python train.py --targets=["speed change"] --norm="batchnorm" --stem="single" --init="lecun_normal" --batch_size=256 --warmup_steps=830
Rows from block 6 of a small sound classifier, named by matrix and row number. Rows with one number belong to one channel. Each number is 500 + 25 x the weight over its row's rms, rounded and kept within 0 to 999. All counts start at 0. Numbers have three digits each.
After each channel's rows are labels from the 100 clips, of 14848, where the channel reaches its highest value: "responds to" is what is common among them; "loudest band" is the band of the loudest frequency at the time of the peak. Only what is clearly more common there than usual is listed. The data: simulated sounds of rotating machines with and without faults. In brackets: how many of the 100.
# convs1: first pointwise conv (model.blocks.6.convs.1.weight, 128x128x1), inputs 64-127
# convs3: second pointwise conv (model.blocks.6.convs.3.weight, 128x128x1, transposed), outputs 64-127

convs1.119:505493494540497480479530473519540487499471512426532517490481488490517510513546456503499507500490491513490488526516493552528504510457496548500537512501486526479465497487484502544500491484528541
convs3.119:422505501474522511505494513497511498464498539465471493470464493541445507516511512522482520501515505504455458533484502501539502499503491498491534514530515556500488448529551520494551475509485494
responds to: conveyor (92); speed: slow (82)
loudest band: 250 to 500 Hz (30)

convs1.7:481473520515499515493510498561472491484503529498476546505456508500531463459511478522467485534501460536519500524439487514503471508469522479503512500515512513503510523512481522504520489467504551
convs3.7:451504475539496513491467518489485468477515466457490498480469464483546507485498503489509471509480479488531504462541493480466508479481465521480541444508483503524496471538540516453515496474500497
responds to: speed: slow (94); conveyor (91)
loudest band: 1000 to 2000 Hz (57)

convs1.85:473538517502516518494465464506490475487534503526473541447504489501485459524516474496509550480533479527473507497492544523529543541478491508493462494471484549498507534495523482548512527504502511
convs3.85:486509475479464529495514477467467462492475465502477484546494483540533482494494524507487483502464507544504488497515493508518475540556515530449529500494494543459492525466501462515470495492508543
responds to: gearbox (53)
loudest band: 500 to 1000 Hz (38); 250 to 500 Hz (34)

convs1.52:495510488504453510479538483440525537506497484497456515490525474510527484515510507563486518499500462475482522514482540488509466471492500495547505478509502518514499513524470490448461523497490454
convs3.52:500560487520522488522471544514526479552504506486531454514491482464461479474532521504481485496514519479497504493479497489481499501522499547495509454509536520535455533467512509527486538489537533
responds to: speed: slow (65); conveyor (56)
loudest band: 250 to 500 Hz (28)

convs1.36:500493512506527530504472493500497512488529517496507481479460544477468468495476496502497514460435487487494514486485500458479482461515474467507509510497560496502504504518489496490516551531488506
convs3.36:521545521514482493515500509549498502526515489498461507498493466507543525523486538530527509580494479508446519502503483460536532491509468506479541457520468451484487551504491517481499499518515473
responds to: speed: slow (64); pump (31); gearbox (30)
loudest band: 250 to 500 Hz (29)

convs1.73:483520481504473513486521501510492483455491519542511510475507487505466544504465489523458534530492539500529485487480519543554488506497527492487531511519486499510525516566530502489533504486498456
convs3.73:484493494488493466515452497476510495523546526479463526437503542530529499499473509451473529521509487484484500495487516523496507529526491473485480457499517485512489501521516486502528433480482474
responds to: turbine (48)
loudest band: 2000 to 4000 Hz (27)

convs1.79:533523461496475473500529474506494548532536510506504507451527535492511484468511518506492546509452513505517482545523498531532482502547502496540517512533474490464477526513507495518534467527496493
convs3.79:497497518491488518469470483502497494520481481525526491498527517498495512521453535507522479516446489510493470531469496462444511476520476455545504476524499498486480516490469489511514458539409515
responds to: speed: fast (64); turbine (43); imbalance (43)
loudest band: 2000 to 4000 Hz (31)

convs1.25:467489498501588512490467484503531531470523471514524509551562500482517474520481526511489483511491458537510553462491484519543474488461529517494503507475500494512478482512517488473551511487456469
convs3.25:466501514510508481496495466536487480502559474499468515457465510527488513461505479456505482467468509466494462491498499491517476483511477497520501493508487561512505557504478471481458501468492495
responds to: conveyor (98); speed: slow (89)
loudest band: 1000 to 2000 Hz (39)

convs1.89:486483493488537484485489485458458557502477498486549462450494468484496518493519512482521514523491529463481514546463486526516539532531517566546519483468477506473471494518514483496486493501495516
convs3.89:495485531464516522524531488506473539470523486495505502503509528503498484486516544487508505460477464481516510510473523501473514462526500501495483489529536471510479486484520519567535524500566485
responds to: conveyor (81)
loudest band: 1000 to 2000 Hz (55)

convs1.96:454520470512500503539503507476466502506564515492486492500441476482513489483505496508500478490495502507534505542446498498473530481451499504489425507493515506513521525523526497527490482547502477
convs3.96:499504499515483502466475483480546534540479512500447457470531503496499514500447494508411493510529538540505462486520485489453472497490475472472497507478481496458507464503469513501491551504464504
responds to: imbalance (47); gearbox (45); turbine (43)
loudest band: 250 to 500 Hz (26)

convs1.122:543501494492521477515505533464472510539492529507462465452484479540515446500517530523519502530484502537517495472483469500516524462541486481523494527505518502483489552493554482433515498469465450
convs3.122:506478446481508472495460509496492510476468501502499534529457439512520524508497520463452441478485489487475485519474511466475496501489528457470544465525510505491515493502526462559476493491496511
responds to: speed: slow (72); conveyor (65)
loudest band: 1000 to 2000 Hz (50)

convs1.57:508443480492485496521464540483512463446453481509470459547546495500553513482537486550471503467492468496486510502493481476479554506504446510486504530505512470504483516550483503507441491482497500
convs3.57:496498505493511494532491528507502481509498547532509522528472527512549476472497509470503491493510498465522525494494515583530512505510472497480476477489521484474510497490520489535512498463502496
responds to: speed: slow (75); conveyor (71)
loudest band: 250 to 500 Hz (27)

convs1.10:441486494509476500475504511513463506471465497492516467524476468487488492476518468498529439513502505472424515553514456474508493435466484510531551491512522484483495463475497479506496470512489510
convs3.10:474492497478472493523503516474509504484536451494507489497471482468487472518523531507491546527505520487519490516480511476512438474506516581496510491500494538468483542537482469495486473524451501
responds to: conveyor (94)
loudest band: 250 to 500 Hz (29)

convs1.107:499498549523439490452482487499475502489497515525511453477522494480533508484512503496480458477510482494457504508516497497535514478515487541555530503490514501515509525515465492494529544502512506
convs3.107:517514487537550463474511487513497536520501518518555493484501523491529467487514509439499470497467505485486477513486504501494483481468461434440501483474472512465533511455511493476536502457494518
responds to: state: faulty (84); imbalance (52); turbine (38); gearbox (32)
loudest band: 250 to 500 Hz (30)

convs1.121:491482535509498491534516523525512487542474498477479510494453495514494492511480504508494524550525515555496530474503522469532469520474491511459517473491560491501510560516520530487485466518460492
convs3.121:472505511546508465508485525513559530518511513529548502460520495505528491492491487524504506533496472503510502508467541498497521500450512491512488504525491473511490538536513509515518458510507577
responds to: gearbox (46); turbine (44)
loudest band: 250 to 500 Hz (48)

convs1.56:542469541531418498524460532433518541515517577551524496511461497501491483474526492488530463484501508462485501539475477476519512501497518505516533482546502509489519501505497504501489503519529510
convs3.56:493534499492524476521482468523485501477463493469520499494471432454491505521498494459495528474526493509479524475456467472513503525497467509478471515468499547514526493541511503498474513528512493
responds to: conveyor (100); speed: slow (93)
loudest band: 1000 to 2000 Hz (75)

convs1.17:510495500497504516502483491456472462473509510513471471477536485492470523494467526472547505503459497434513504531465498514485502529481510538526445503537524507488509510476516502513539464539489502
convs3.17:540508483522486505474518481495557481486481499489511524454496472503529514500519486481516494500507462493488473497503523491485507512480490499524497515437506450482512497495469513562476488531503466
responds to: speed: slow (87); conveyor (79)
loudest band: 250 to 500 Hz (40)

convs1.70:529529450484497489516519484476519508469499498513492494507465472522508525519502528510500502529526507492522499486505463505462571496530496524494514476530510475455502526506488546543518501569560497
convs3.70:505476472491498523548511454485491457484475474472486535524493472520534558522468466499512471493483510480565490492539484516447504502520505491481483493488477538468479524477486491524513522498498489
responds to: gearbox (40)
loudest band: 250 to 500 Hz (43)

convs1.35:513522473509499488514511496495452487506489486509498520497514531491476484444470490545516479524495500467496530506488519519560528536547519515487528500519607507519456564500510502508456511508498499
convs3.35:488545496503520455541474527517526518505515511541500535497489543503500484530512488492476518511560477505537474523535464533493531452556510497515487522482483478506500521524498532510543452504532517
responds to: speed: slow (71); gearbox (54); turbine (34)
loudest band: 250 to 500 Hz (42)

convs1.49:499467538474498501468503500469481472511495496492461478481507465505504518524499513486506535493483475498456472456477481547475538494505500467486516524505525480507530583517466508499530545466509486
convs3.49:500483494447489477515498462473522531490494495488500539461470471467493518520502496514493518529559461472495491481479476510469492503469490523500459533472497534545508555495468526500563478492489468
responds to: gearbox (50); turbine (30)
loudest band: 250 to 500 Hz (44)